config.toml
model = "CTC image transcriber"
dataset = "numbers of one to four digits printed on busy colour backdrops"
train_examples = 295000
image_size = 32
crop_scale_min = 1
horizontal_flip = false
color_jitter = 0.1
tokenizer = "char"
vocab_size = 14
arch = "fnet"
norm = "rmsnorm"
norm_position = "sandwich"
activation = "gelu"
mlp_ratio = 4
parallel_block = false
dropout = 0.05
inner_norm = false
moe = "soft"
drop_path = 0.05
num_experts = 8
moe_every = 2
expert_mlp_ratio = 1
slots_per_expert = 2
shared_expert = true
patch_size = [4, 4]
conv_stem = false
layers = 6
width = 192
positions = "learned"
optimizer = "muon"
muon_scale = "match_rms_adamw"
lr = 0.0019
momentum = 0.85
nesterov = true
orthogonalizer = "newton_schulz_5"
adamw_lr_other_params = 0.002
grad_clip = 5.0
steps = 12800
batch_size = 512
epochs = 22.2
lr_schedule = "cosine"
final_lr_fraction = 0
warmup_steps = 640
weight_decay = 0.2
adamw_weight_decay_other_params = 0.01
Rows from expert 6 of block 3, named by matrix and row number. Rows with one number belong to one neuron. Each number is 200 + 40 x the weight over its row's rms, rounded and kept within 0 to 999. All counts start at 0.
# up: expert up (model.blocks.3.mlp.up, 8x192x192), inputs 64-127
# down: expert down (model.blocks.3.mlp.down, 8x192x192, transposed), outputs 64-127
up.128,190,177,170,140,245,222,186,219,157,243,290,200,154,179,235,211,306,142,126,154,221,233,230,154,193,182,164,227,115,227,181,227,214,184,187,229,218,164,124,162,223,230,196,158,238,272,161,180,179,119,207,172,190,233,235,170,181,211,226,327,162,246,179,208
up.129,206,217,187,181,228,206,199,249,231,231,186,260,147,199,259,163,219,211,184,125,213,185,272,259,225,178,261,205,208,165,239,134,188,337,129,210,224,143,174,193,217,156,201,212,197,259,301,229,271,179,178,203,225,255,271,208,238,187,214,290,198,200,204,137
up.130,118,215,166,242,257,234,161,252,198,267,228,246,225,234,192,131,180,190,202,149,256,173,210,276,169,226,192,227,174,219,210,173,215,146,214,249,176,195,241,181,121,195,239,160,251,251,179,154,247,276,149,202,322,218,191,165,213,221,211,165,173,158,236,162
up.131,194,248,154,215,168,181,240,209,230,160,252,261,239,206,162,201,211,154,141,101,216,201,235,144,208,154,214,218,271,154,153,183,162,235,131,210,172,228,143,139,166,113,160,176,197,230,138,157,136,188,275,185,197,159,178,192,132,220,205,279,114,213,198,168
up.132,194,127,176,247,213,172,242,144,190,144,159,182,231,161,215,158,232,163,225,194,200,185,239,207,222,191,179,179,213,147,262,227,182,212,277,199,132,233,213,181,120,242,208,230,189,209,262,239,228,243,230,157,218,229,286,217,176,80,260,202,221,188,224,217
up.133,151,149,192,194,217,229,208,235,239,205,195,220,146,137,239,265,201,203,160,208,179,186,216,226,224,164,263,197,233,140,148,179,243,245,213,153,186,189,182,190,253,196,201,178,189,162,196,245,78,228,152,151,200,188,189,147,142,223,212,197,267,188,226,129
up.134,227,203,241,211,177,214,166,240,187,160,274,229,161,162,196,211,134,212,215,198,224,189,216,158,221,227,148,227,214,146,157,165,165,214,207,178,149,120,254,183,189,281,310,171,261,163,250,115,223,223,156,240,210,218,186,235,238,231,208,108,219,189,227,186
up.135,239,285,197,203,211,197,215,220,241,194,283,183,175,177,154,259,217,211,193,236,242,236,154,272,196,238,203,203,186,147,173,244,168,187,188,213,239,250,189,144,178,174,203,166,242,97,200,175,196,136,158,141,205,238,191,254,116,268,157,239,140,232,278,204
up.136,210,173,189,216,312,204,224,177,142,223,259,229,191,289,143,196,240,187,207,219,173,222,220,207,191,172,226,186,136,215,239,256,200,244,253,163,241,133,237,185,225,231,225,143,190,226,207,197,209,210,192,187,185,153,264,242,158,140,198,185,198,276,255,122
up.137,168,225,142,208,210,241,182,205,199,176,164,188,202,230,191,238,149,162,194,118,179,225,183,149,255,186,147,239,212,226,242,160,200,205,221,203,181,222,257,222,203,217,168,158,177,204,267,207,262,166,169,210,300,213,241,225,274,165,141,181,126,200,207,137
up.138,171,240,248,169,201,181,226,131,209,192,132,231,238,201,235,274,207,187,261,184,170,220,97,199,201,240,233,172,149,234,234,242,193,199,260,222,143,226,229,166,253,190,219,157,239,259,202,199,213,204,257,293,184,201,235,184,209,189,176,173,249,196,138,219
up.139,109,215,165,274,172,166,160,264,222,240,178,187,202,173,197,253,200,140,144,288,188,193,161,182,171,185,234,195,146,216,230,178,157,138,178,208,167,170,228,221,214,219,218,141,171,252,226,143,240,195,171,94,210,188,182,223,198,199,190,228,199,232,182,152
up.140,234,247,301,185,180,236,172,235,233,230,164,235,204,196,170,197,192,290,203,215,222,156,153,175,223,170,208,217,235,198,206,180,182,147,216,183,215,242,217,235,229,169,260,207,294,154,191,221,177,164,185,153,305,235,155,218,212,167,191,220,191,221,196,276
up.141,209,146,164,194,220,237,215,186,295,204,239,180,265,176,143,161,191,223,241,257,163,292,223,156,219,222,220,167,177,251,234,293,179,247,124,238,266,156,207,173,273,247,223,200,203,236,249,191,138,168,214,280,167,216,151,199,251,229,232,169,207,119,212,210
up.142,168,120,191,172,237,183,256,255,178,171,243,181,224,225,169,183,227,162,264,117,182,180,223,255,267,227,243,273,198,230,193,218,191,226,179,198,270,179,178,154,154,201,249,225,205,156,205,226,172,249,162,236,254,191,174,173,189,259,234,216,149,279,286,253
up.143,212,198,168,211,213,309,151,194,232,162,194,214,195,185,103,280,256,188,213,183,292,161,190,200,158,86,166,210,254,184,200,183,164,236,242,226,251,238,163,224,226,159,211,179,202,166,240,183,237,170,190,135,239,192,186,219,134,240,222,231,153,234,213,148
up.144,261,155,192,188,277,205,291,170,147,214,218,186,282,216,207,112,169,202,201,142,198,213,252,269,245,215,237,248,146,251,159,219,203,177,232,175,185,226,230,78,194,190,283,220,166,228,188,260,234,226,186,221,176,273,207,173,191,206,216,202,188,180,183,202
up.145,233,257,242,262,123,186,238,179,170,165,297,239,166,178,219,237,180,191,163,237,225,245,203,126,197,288,225,151,253,212,212,204,234,133,160,177,200,190,298,162,218,157,223,183,159,229,192,219,202,239,163,178,171,142,230,257,199,180,202,182,247,184,216,263
up.146,249,166,208,130,294,204,222,257,241,152,252,243,204,181,226,152,176,168,211,198,261,125,164,236,150,257,187,189,162,210,183,149,215,266,231,153,204,188,214,187,210,201,214,184,231,162,205,170,213,279,181,207,120,288,173,150,171,176,180,202,176,252,200,215
up.147,261,171,184,170,213,149,223,281,254,205,233,192,235,229,168,158,209,206,236,191,186,192,179,195,161,168,231,224,178,149,233,212,197,285,198,197,206,201,148,209,173,164,265,159,189,148,270,201,198,145,250,229,236,198,159,135,146,260,170,206,184,187,184,239
up.148,216,157,223,242,223,192,207,228,200,127,169,181,145,160,177,195,191,198,219,191,147,170,213,175,243,146,198,182,118,171,139,178,208,170,135,165,241,238,281,142,124,205,172,253,199,128,189,164,189,134,182,170,167,208,155,193,204,183,240,183,217,266,207,175
up.149,245,168,247,194,238,202,187,187,233,211,157,134,150,255,235,290,214,183,258,194,185,278,133,192,187,192,107,206,162,263,215,173,204,132,172,184,274,184,154,205,185,208,164,238,137,183,164,90,259,189,193,264,294,226,189,240,281,209,164,263,169,256,204,94
up.150,173,190,182,182,123,180,229,172,216,215,188,231,173,174,180,259,203,216,165,234,218,252,173,196,161,230,256,243,168,229,171,240,187,286,143,191,215,197,197,142,177,255,107,171,124,223,223,148,179,196,232,253,271,212,272,167,197,155,227,219,200,209,208,200
up.151,201,105,122,178,217,123,220,175,182,231,203,208,206,250,216,88,207,157,248,203,189,222,189,204,167,200,129,241,129,250,256,249,157,211,187,212,216,241,206,172,198,138,244,170,211,179,174,148,258,221,140,126,170,249,230,208,213,233,144,210,169,223,224,256
up.152,217,254,230,192,190,168,267,141,213,152,161,236,201,206,169,230,132,129,247,228,223,207,204,270,204,236,190,302,131,236,178,175,164,188,186,190,180,228,187,163,155,265,208,238,134,221,179,183,150,227,192,226,157,254,208,124,232,189,209,241,233,197,197,201
up.153,191,201,223,212,250,233,168,227,233,206,274,204,164,192,187,183,131,188,231,106,248,131,243,241,252,198,243,207,207,170,161,208,208,268,212,206,168,181,168,201,261,143,236,153,222,167,238,149,221,245,180,117,250,211,211,186,265,175,158,146,246,221,229,189
up.154,239,240,179,162,181,246,172,177,251,207,181,223,187,147,206,187,224,201,169,201,184,117,177,219,251,169,217,215,137,198,162,174,181,193,198,267,152,203,225,184,84,286,189,219,152,202,201,176,145,224,164,177,197,151,163,141,228,232,181,155,225,174,133,235
up.155,159,193,310,200,208,166,204,206,212,134,177,243,218,145,189,257,235,166,155,210,153,206,141,212,205,161,209,231,222,205,234,204,196,211,152,224,201,179,149,191,205,187,112,187,200,237,297,215,235,183,286,156,173,168,172,249,232,234,216,192,252,257,166,198
up.156,237,232,153,216,216,193,177,155,230,222,214,193,180,254,214,146,259,220,195,226,227,240,194,202,139,311,241,141,173,175,185,198,148,177,144,230,162,111,250,161,202,200,188,158,189,187,237,211,195,182,200,189,195,256,213,193,178,160,189,260,159,230,190,187
up.157,159,200,243,160,167,230,182,306,198,229,141,229,200,229,238,182,220,182,189,180,234,184,200,177,184,99,164,224,223,223,188,232,210,180,171,231,223,188,213,129,198,214,159,205,188,122,213,161,112,160,199,216,176,172,233,199,193,238,214,185,168,235,175,167
up.158,173,206,231,147,159,230,232,213,212,259,242,206,195,126,185,259,227,185,173,219,187,245,196,175,162,207,147,216,170,153,233,247,119,217,228,224,151,197,195,245,250,193,126,117,216,219,152,179,246,247,168,178,211,177,188,233,265,158,154,114,185,258,209,246
up.159,208,244,175,134,151,211,241,213,243,165,138,214,164,199,151,190,238,158,181,176,172,208,226,247,228,175,211,193,163,240,190,177,190,250,240,253,182,249,233,226,100,222,214,217,138,163,189,223,299,239,208,161,168,195,234,224,233,181,216,147,194,184,184,274
up.160,239,202,262,114,217,227,145,126,122,123,172,138,156,215,247,159,258,188,186,205,184,254,190,237,180,240,208,186,172,237,233,202,149,217,176,159,142,242,159,168,166,240,172,183,210,189,156,247,200,200,262,256,143,269,119,179,215,143,253,212,196,188,235,187
up.161,128,258,199,235,164,148,256,129,191,218,242,191,170,146,164,228,185,211,174,236,223,134,221,243,199,187,152,248,198,155,207,222,205,269,178,227,201,236,104,200,184,217,198,163,140,253,149,238,177,288,230,102,169,125,178,223,248,209,121,218,187,166,127,170
up.162,214,247,218,217,279,167,199,176,213,270,297,173,201,175,265,269,285,160,125,196,208,155,151,190,184,158,170,238,129,160,241,244,188,246,192,238,230,177,198,256,231,292,187,172,164,158,113,213,183,205,190,192,165,188,116,162,232,176,182,228,159,239,193,152
up.163,147,146,322,158,200,190,238,239,231,179,158,175,246,164,198,194,223,232,129,231,165,252,198,184,175,181,248,135,193,147,240,160,207,213,228,164,197,204,214,263,179,223,162,200,230,202,226,249,212,252,251,147,133,176,168,190,200,220,235,163,243,199,137,130
up.164,221,169,207,138,260,162,221,258,197,194,151,208,204,254,138,185,233,201,235,272,227,219,142,164,170,203,191,138,143,254,211,207,129,259,238,285,133,255,166,293,251,172,229,203,200,203,116,151,197,151,141,179,180,271,215,209,195,219,184,138,191,206,183,121
up.165,207,134,219,175,110,201,173,140,174,273,206,107,299,171,169,206,204,209,263,242,150,173,271,285,230,231,172,269,194,174,182,250,199,176,147,169,227,177,166,171,238,201,251,262,222,204,195,247,243,225,161,136,222,245,289,223,155,240,219,194,203,206,217,217
up.166,142,101,195,255,213,228,205,143,93,237,225,183,221,187,234,180,284,224,175,157,309,158,149,140,226,193,178,182,147,242,170,214,227,265,262,166,203,199,150,198,144,143,203,147,216,203,192,169,256,274,264,164,161,190,217,178,236,191,231,169,194,242,147,215
up.167,176,240,190,208,198,228,209,154,233,228,273,244,208,244,142,257,161,237,213,151,151,132,247,183,86,159,240,193,241,226,208,159,205,159,184,225,221,144,129,171,177,160,181,200,204,208,212,151,169,232,159,173,212,161,175,244,193,246,211,238,191,206,144,191
up.168,156,199,265,212,244,209,180,178,213,163,198,253,202,228,147,288,207,213,217,171,180,206,149,171,147,275,152,173,232,137,207,147,205,210,197,244,245,209,257,210,207,165,193,289,232,220,244,217,185,153,202,233,215,214,197,225,182,165,148,254,170,227,162,246
up.169,169,218,171,302,184,237,258,194,184,200,211,211,203,192,178,217,281,205,266,212,170,208,183,216,218,222,183,193,191,182,213,196,189,181,217,260,131,140,193,210,242,240,168,132,150,290,261,189,206,218,260,174,165,209,181,191,199,239,150,180,257,180,153,224
up.170,200,204,262,229,263,174,233,151,231,188,302,247,228,175,276,185,210,229,168,224,110,214,160,222,266,221,197,239,231,214,164,202,178,115,154,271,178,188,226,162,257,260,264,121,143,195,145,229,226,146,233,189,203,196,194,170,187,171,304,158,226,179,230,171
up.171,224,255,197,205,230,262,199,227,264,195,212,233,160,172,120,176,196,203,194,223,181,249,204,194,237,165,195,206,226,262,212,230,171,170,245,169,206,200,216,190,219,221,153,243,236,209,218,271,203,206,210,177,205,115,183,160,265,115,223,105,134,237,155,258
up.172,219,135,242,222,164,150,250,130,160,247,205,243,213,65,165,163,168,253,203,254,157,220,164,205,149,196,178,251,208,187,239,206,172,261,221,212,154,183,206,182,153,230,183,274,233,270,192,254,174,270,183,148,209,222,218,248,198,247,200,251,204,223,181,260
up.173,202,130,289,206,233,241,263,251,229,155,167,201,160,248,198,173,294,209,147,182,182,232,152,175,218,248,223,124,246,153,288,197,197,208,181,157,184,239,228,215,202,212,244,207,205,192,121,174,258,147,252,187,126,193,187,192,209,245,178,237,202,146,184,199
up.174,121,193,274,224,233,186,227,266,272,176,190,159,231,249,254,164,191,74,226,198,152,249,179,179,208,193,214,234,232,182,222,183,238,194,207,76,179,247,242,90,256,151,276,176,183,225,204,165,232,152,188,241,245,160,157,156,146,282,240,172,193,204,212,194
up.175,218,244,222,128,282,190,196,206,245,141,219,187,253,259,183,234,177,193,187,263,246,200,238,111,214,154,170,183,159,164,205,212,146,214,188,162,143,257,178,196,213,195,186,219,214,130,234,91,266,194,238,143,224,194,252,244,113,216,255,193,212,216,204,204
up.176,188,173,184,272,177,170,316,157,259,260,228,235,251,213,210,176,108,157,214,125,145,218,183,192,262,207,244,187,236,114,222,209,223,278,227,197,175,192,225,126,217,235,184,225,211,188,164,240,219,203,229,217,139,216,186,223,168,234,268,233,158,206,237,185
up.177,242,117,218,229,225,247,183,220,227,234,211,151,197,191,162,147,143,229,228,167,220,174,192,236,193,149,212,175,164,253,256,264,193,167,209,224,233,205,228,143,147,211,178,130,109,170,214,201,200,200,184,196,302,162,143,161,224,157,212,147,171,211,197,140
up.178,191,205,170,170,175,202,216,250,183,222,235,201,232,142,218,157,256,129,281,128,198,215,198,261,255,204,242,260,226,190,154,202,236,212,231,169,193,176,123,173,223,205,273,149,197,189,141,200,141,236,220,193,146,244,203,183,170,188,199,249,244,148,204,228
down.128,181,178,273,228,176,202,186,147,267,197,157,163,124,271,142,185,284,175,293,231,164,254,102,143,176,198,104,147,217,220,146,161,262,213,218,122,161,188,201,210,155,208,190,195,175,270,177,203,218,219,192,183,281,237,158,219,155,254,239,189,240,195,212,173
down.129,155,259,245,182,199,236,260,236,182,152,229,161,131,168,174,241,187,198,217,253,179,168,173,166,168,190,174,189,178,254,236,227,192,190,152,184,176,260,194,182,204,240,268,160,198,116,185,163,193,232,151,200,189,231,201,218,126,193,249,183,195,234,263,323
down.130,174,164,128,185,167,210,224,279,186,137,189,130,190,178,191,206,118,170,104,174,202,201,126,254,270,219,170,208,283,185,222,182,231,180,178,104,216,235,208,169,217,242,171,188,210,237,200,279,235,207,259,151,233,138,218,202,176,174,147,195,201,166,220,181
down.131,146,217,217,213,214,222,212,145,218,250,206,204,169,130,153,191,181,206,235,254,231,171,179,245,187,218,182,167,230,209,254,251,265,189,241,233,200,154,196,274,244,237,231,211,276,137,205,175,210,219,166,247,231,227,265,242,204,177,234,248,250,195,228,255
down.132,257,237,157,66,162,219,219,199,184,265,183,206,189,188,250,226,194,209,115,218,251,152,118,262,195,187,207,262,211,264,132,197,144,166,145,261,212,275,132,254,208,189,233,185,174,187,151,243,176,197,191,194,103,171,163,203,147,180,201,198,222,219,162,229
down.133,181,284,184,219,217,121,224,205,221,148,227,178,243,222,217,167,116,212,120,151,195,176,144,202,192,199,219,117,243,184,225,194,226,188,242,254,228,184,194,188,165,151,179,223,183,218,231,192,246,199,260,253,161,163,197,246,260,206,199,210,188,191,181,246
down.134,255,157,170,183,225,245,259,223,228,224,148,160,233,231,203,200,189,229,217,224,167,183,180,260,234,213,243,209,200,241,227,241,149,223,193,256,158,211,220,172,133,192,125,207,200,192,143,331,191,282,172,175,206,158,247,167,261,201,232,149,214,206,141,223
down.135,180,157,224,177,166,182,164,245,200,194,161,155,267,191,193,170,263,185,287,239,201,157,220,212,217,141,181,122,159,218,180,100,175,250,208,150,198,158,213,197,261,219,307,208,235,183,242,277,203,254,163,166,188,216,179,175,280,170,184,171,175,193,189,217
down.136,192,166,264,245,233,186,125,208,256,201,172,214,214,156,211,188,217,229,218,197,222,168,156,226,223,174,134,208,259,243,265,141,192,189,137,235,189,279,179,226,200,210,152,229,104,195,194,226,143,195,216,207,157,152,228,207,244,239,197,239,195,221,150,213
down.137,177,217,218,209,183,162,161,179,158,122,159,203,106,206,185,166,145,226,187,240,193,167,169,180,184,167,184,202,122,195,135,270,185,151,164,185,115,160,262,146,163,193,194,167,280,212,223,214,181,213,146,215,214,180,178,140,213,202,142,225,194,229,240,204
down.138,231,168,147,204,220,211,258,184,288,232,294,144,249,169,258,173,215,200,198,117,180,236,233,200,224,183,205,228,232,224,247,283,156,202,260,227,221,235,203,161,126,224,179,235,192,247,274,167,158,193,227,93,202,202,220,215,150,250,185,158,198,284,212,225
down.139,199,167,227,205,247,176,242,167,244,257,158,202,167,207,244,162,218,194,240,101,180,176,246,194,223,161,185,195,176,146,204,167,260,151,169,125,219,207,168,211,172,183,249,226,267,180,185,212,184,263,240,233,187,237,200,173,254,204,188,152,174,191,207,176
down.140,182,224,216,210,180,164,249,172,128,140,235,182,253,292,154,248,206,122,235,258,244,215,235,329,218,279,230,206,170,181,204,125,229,216,279,242,148,196,209,152,213,199,181,236,195,200,257,139,210,244,203,192,182,232,184,101,273,153,186,169,238,214,193,124
down.141,222,270,249,213,163,166,247,224,154,122,137,262,200,196,183,247,220,212,267,176,244,235,214,181,164,171,191,173,130,138,240,168,259,197,235,207,208,202,176,188,198,234,227,150,134,256,123,255,152,197,166,215,164,154,268,257,213,183,256,172,260,192,196,155
down.142,216,210,172,170,243,236,124,231,113,327,142,158,263,192,166,203,185,223,183,208,213,158,202,260,221,217,182,225,270,136,173,173,212,154,220,172,202,256,187,202,197,150,194,162,209,200,116,159,154,191,210,183,168,163,164,194,239,101,187,199,270,167,154,177
down.143,243,199,228,209,198,227,219,178,214,251,188,237,142,159,174,149,171,153,175,258,206,180,144,226,293,208,187,222,184,195,186,194,143,191,207,171,195,189,221,183,205,230,219,206,210,216,132,247,237,229,255,271,242,247,177,217,208,220,167,266,196,168,146,253
down.144,155,139,224,248,208,243,246,190,191,208,183,197,171,291,255,278,206,142,157,242,169,215,208,203,169,148,181,237,239,244,192,160,186,243,197,265,185,236,165,172,188,213,185,228,223,207,97,244,206,235,178,211,169,132,197,203,265,248,210,229,265,246,211,244
down.145,208,205,173,127,105,174,234,311,240,111,148,181,267,239,213,167,239,235,165,205,136,212,212,158,201,208,211,250,175,108,158,142,216,183,180,160,188,203,190,211,195,263,167,239,222,214,203,190,185,190,155,254,221,163,198,165,204,198,175,147,188,248,224,244
down.146,197,140,145,241,142,157,212,80,230,213,174,101,186,227,182,192,219,199,193,233,223,235,226,182,162,148,154,196,193,157,258,197,219,219,194,201,197,200,242,220,249,171,184,173,260,214,239,194,147,124,209,180,270,209,196,188,218,256,205,187,205,136,261,169
down.147,198,229,221,202,157,230,113,222,166,157,210,188,179,160,194,222,180,192,203,257,226,179,199,205,210,205,207,176,220,277,149,236,239,190,270,254,146,188,259,165,283,212,229,257,123,281,177,191,225,212,197,213,197,171,206,200,226,241,151,164,212,117,262,216
down.148,174,237,195,231,231,199,217,148,205,174,169,236,296,217,115,198,201,207,158,176,289,123,255,156,133,207,193,229,234,242,247,197,182,269,192,187,187,157,207,194,187,177,248,105,225,211,214,194,189,185,164,179,190,194,161,65,207,209,132,264,251,173,233,234
down.149,226,205,210,152,195,156,196,240,144,209,171,238,261,165,168,159,80,201,176,217,213,116,216,252,292,250,204,230,204,134,159,155,182,249,218,144,150,264,246,248,180,279,250,136,292,276,201,222,167,153,188,172,188,229,256,242,172,154,193,238,217,265,143,215
down.150,152,152,212,222,253,228,141,219,209,162,201,160,235,198,228,230,224,188,229,110,169,199,187,226,209,195,124,153,226,247,223,264,196,57,256,211,213,175,171,234,239,128,180,249,211,190,175,228,140,216,213,164,167,115,142,210,109,199,197,177,180,206,199,216
down.151,158,161,233,190,196,199,188,169,132,172,240,186,196,307,247,319,205,204,164,169,181,247,213,246,277,194,234,191,223,133,172,192,319,223,187,151,202,187,248,175,199,178,210,172,159,233,212,202,196,210,137,221,194,226,141,214,284,252,217,207,179,231,165,182
down.152,260,175,166,202,229,238,210,220,187,182,149,168,210,215,271,184,260,260,122,234,227,145,258,201,189,211,222,181,187,139,154,216,310,159,181,180,232,141,209,163,168,119,211,187,235,241,216,278,61,236,268,130,180,169,206,158,148,197,207,192,209,160,248,154
down.153,224,206,236,153,212,202,229,155,209,152,150,202,162,273,239,205,193,179,267,259,194,270,198,272,221,214,146,145,258,211,192,219,221,214,159,190,228,162,229,191,146,198,198,251,150,145,148,207,212,206,149,260,188,170,238,263,263,226,232,172,228,220,178,193
down.154,184,162,207,243,206,228,194,222,248,127,206,189,254,302,188,206,237,203,148,163,202,268,237,217,166,221,237,160,291,149,146,261,208,129,177,159,226,140,259,128,197,142,126,207,288,143,211,224,256,216,233,141,156,284,234,248,178,192,233,258,86,125,296,248
down.155,245,174,195,129,243,238,200,161,206,239,169,196,221,235,193,168,189,182,218,294,188,186,144,222,142,178,164,220,192,244,143,193,177,132,208,138,263,172,191,189,184,213,240,225,222,177,195,168,182,197,243,191,250,260,235,179,181,148,159,196,195,186,202,236
down.156,149,187,277,160,245,245,249,148,228,189,104,170,216,107,184,276,193,165,210,158,202,168,261,180,210,186,199,208,236,229,295,262,266,158,182,133,285,184,138,188,254,197,228,208,251,192,203,219,160,133,153,178,189,219,235,262,211,195,218,165,247,208,247,199
down.157,237,279,249,216,225,168,253,167,165,250,226,190,189,210,141,222,201,194,241,263,194,213,156,152,225,224,215,173,187,180,151,217,190,220,278,168,198,193,215,186,211,116,133,202,254,267,188,273,289,184,210,211,191,149,125,183,189,159,163,223,183,160,195,201
down.158,207,209,227,192,156,197,204,203,220,191,161,231,225,191,218,182,205,182,174,289,207,203,203,190,295,223,160,188,251,232,248,193,179,190,159,212,118,170,177,235,175,188,249,233,193,156,208,161,164,212,185,281,232,168,200,207,168,233,199,189,157,168,178,290
down.159,253,183,239,274,189,232,93,226,233,220,195,194,248,195,243,204,153,263,198,157,196,236,202,223,94,203,202,189,174,167,177,211,174,184,180,216,176,209,138,177,181,168,228,261,132,152,163,241,187,215,219,185,212,173,216,276,203,253,135,234,201,189,167,216
down.160,145,189,189,170,217,184,157,206,200,202,219,207,248,186,232,177,137,269,194,199,169,261,212,150,137,143,209,174,203,169,179,251,155,153,172,191,247,167,225,205,94,201,232,219,169,243,238,219,128,217,186,122,171,150,246,234,183,282,209,130,179,221,229,177
down.161,247,203,166,200,98,195,137,226,200,190,180,187,212,233,293,107,251,189,169,189,196,285,160,217,232,155,245,237,184,270,215,176,254,242,211,210,192,226,258,156,228,170,163,205,168,134,145,176,241,209,173,247,189,250,173,273,161,202,283,277,186,224,263,240
down.162,179,164,158,267,117,250,126,228,220,160,173,180,163,264,242,154,237,262,216,190,169,206,185,170,250,192,180,225,206,138,186,147,175,226,152,200,187,190,215,188,206,151,206,249,170,163,222,228,316,178,193,212,220,192,244,215,209,201,181,245,209,196,220,285
down.163,196,178,119,201,156,177,158,173,209,148,198,242,192,141,171,235,138,199,213,185,193,195,208,254,193,247,201,259,161,263,231,175,140,209,224,179,201,197,182,168,258,162,260,189,141,113,171,193,246,165,233,276,239,248,210,171,164,189,104,191,200,180,177,261
down.164,246,211,196,223,181,212,187,151,199,205,146,275,172,230,208,183,199,171,234,202,277,274,212,163,217,138,236,241,229,233,253,274,190,213,154,250,47,151,213,196,174,176,201,195,216,140,269,193,112,189,190,246,186,216,230,240,200,218,161,214,219,178,231,252
down.165,210,179,181,211,246,264,157,215,213,233,220,139,154,209,333,127,175,215,117,172,151,150,190,214,173,191,213,189,216,253,213,192,160,163,234,235,200,177,180,215,167,143,148,217,257,266,152,141,189,236,224,230,201,271,183,163,188,189,220,247,204,186,131,172
down.166,274,202,162,194,217,175,208,236,268,215,208,199,216,223,240,168,236,257,217,233,174,282,183,238,180,257,235,196,192,119,219,189,143,166,175,269,237,203,226,180,226,248,192,290,108,193,223,226,208,158,167,267,233,176,216,166,190,207,228,169,204,145,219,263
down.167,233,157,266,246,228,265,211,277,246,164,152,90,240,214,269,222,288,203,290,204,239,204,190,256,272,214,177,168,211,202,204,216,189,200,332,200,126,287,150,234,151,217,186,197,238,255,156,232,237,239,207,155,158,240,206,191,222,241,219,263,227,220,169,185
down.168,179,229,282,236,172,166,283,242,193,190,224,226,174,158,247,178,194,186,186,246,200,142,308,172,186,154,207,228,192,279,229,269,167,253,169,167,171,132,167,228,226,274,170,194,160,211,185,196,219,212,221,89,239,180,246,242,158,270,250,156,191,164,212,223
down.169,187,218,291,138,188,199,208,218,272,214,209,165,254,232,182,190,156,129,209,210,155,170,156,207,176,113,210,194,165,229,150,203,198,170,222,243,260,284,176,200,131,212,304,204,272,178,215,253,201,136,150,184,216,266,151,193,132,193,191,189,213,178,260,183
down.170,216,94,236,171,138,162,268,342,190,207,210,223,252,205,201,141,269,187,171,196,225,216,178,146,213,202,207,213,186,116,152,222,217,201,233,176,219,243,136,226,153,251,162,229,267,209,316,244,170,195,202,196,204,206,171,176,186,186,129,208,221,152,196,303
down.171,181,120,230,168,208,171,272,200,198,176,250,219,223,223,232,151,190,143,231,173,185,204,238,221,195,182,190,185,195,204,194,139,180,192,107,167,247,138,105,272,243,184,172,123,180,226,176,187,187,173,225,236,235,232,154,218,153,145,162,201,238,215,146,200
down.172,210,183,215,173,214,263,232,176,180,220,207,200,154,227,192,142,208,200,201,190,212,160,172,207,298,200,174,206,239,283,221,179,202,193,145,212,183,225,190,241,143,273,152,234,236,143,146,167,226,185,208,195,154,150,142,156,172,186,239,179,220,241,201,218
down.173,199,187,95,180,171,173,158,206,167,186,232,290,219,161,185,145,219,251,225,137,184,205,244,180,179,243,173,209,141,285,271,218,270,219,153,276,170,137,187,221,169,152,223,207,208,184,289,167,222,167,181,249,231,121,177,211,111,234,162,122,218,182,199,189
down.174,238,219,188,225,207,250,226,172,100,194,244,239,185,226,140,266,223,247,283,171,233,185,183,207,142,188,160,203,208,196,198,204,208,192,277,226,223,166,207,228,167,194,166,198,259,224,119,202,259,255,270,162,215,184,277,191,233,217,188,183,239,255,187,172
down.175,153,126,234,255,116,267,211,122,177,280,189,246,183,202,163,178,216,149,218,231,143,185,150,254,196,241,198,161,245,227,182,199,184,198,217,207,169,179,188,167,152,155,175,241,104,170,184,203,129,263,177,217,167,209,165,241,207,220,148,208,177,215,168,183
down.176,230,239,153,176,116,244,232,261,190,166,223,200,160,153,255,216,259,212,197,206,252,174,171,200,176,215,165,226,256,238,129,181,141,128,264,241,166,217,192,228,195,177,252,184,230,188,198,250,152,166,239,209,277,238,229,203,208,267,205,208,272,168,218,273
down.177,205,228,124,207,194,185,199,221,188,204,179,163,150,155,135,221,208,209,199,229,200,188,251,172,202,251,120,250,197,88,196,262,224,223,246,228,270,202,193,243,205,273,193,184,243,218,211,242,198,165,193,204,152,194,313,199,236,207,88,249,212,208,191,205
down.178,158,219,179,128,211,229,193,145,212,206,213,202,181,170,240,136,235,260,177,264,221,186,147,184,156,227,177,171,240,226,225,169,176,179,215,233,233,157,257,207,184,234,236,229,247,192,192,239,270,188,140,269,226,150,231,269,187,214,192,163,226,240,196,189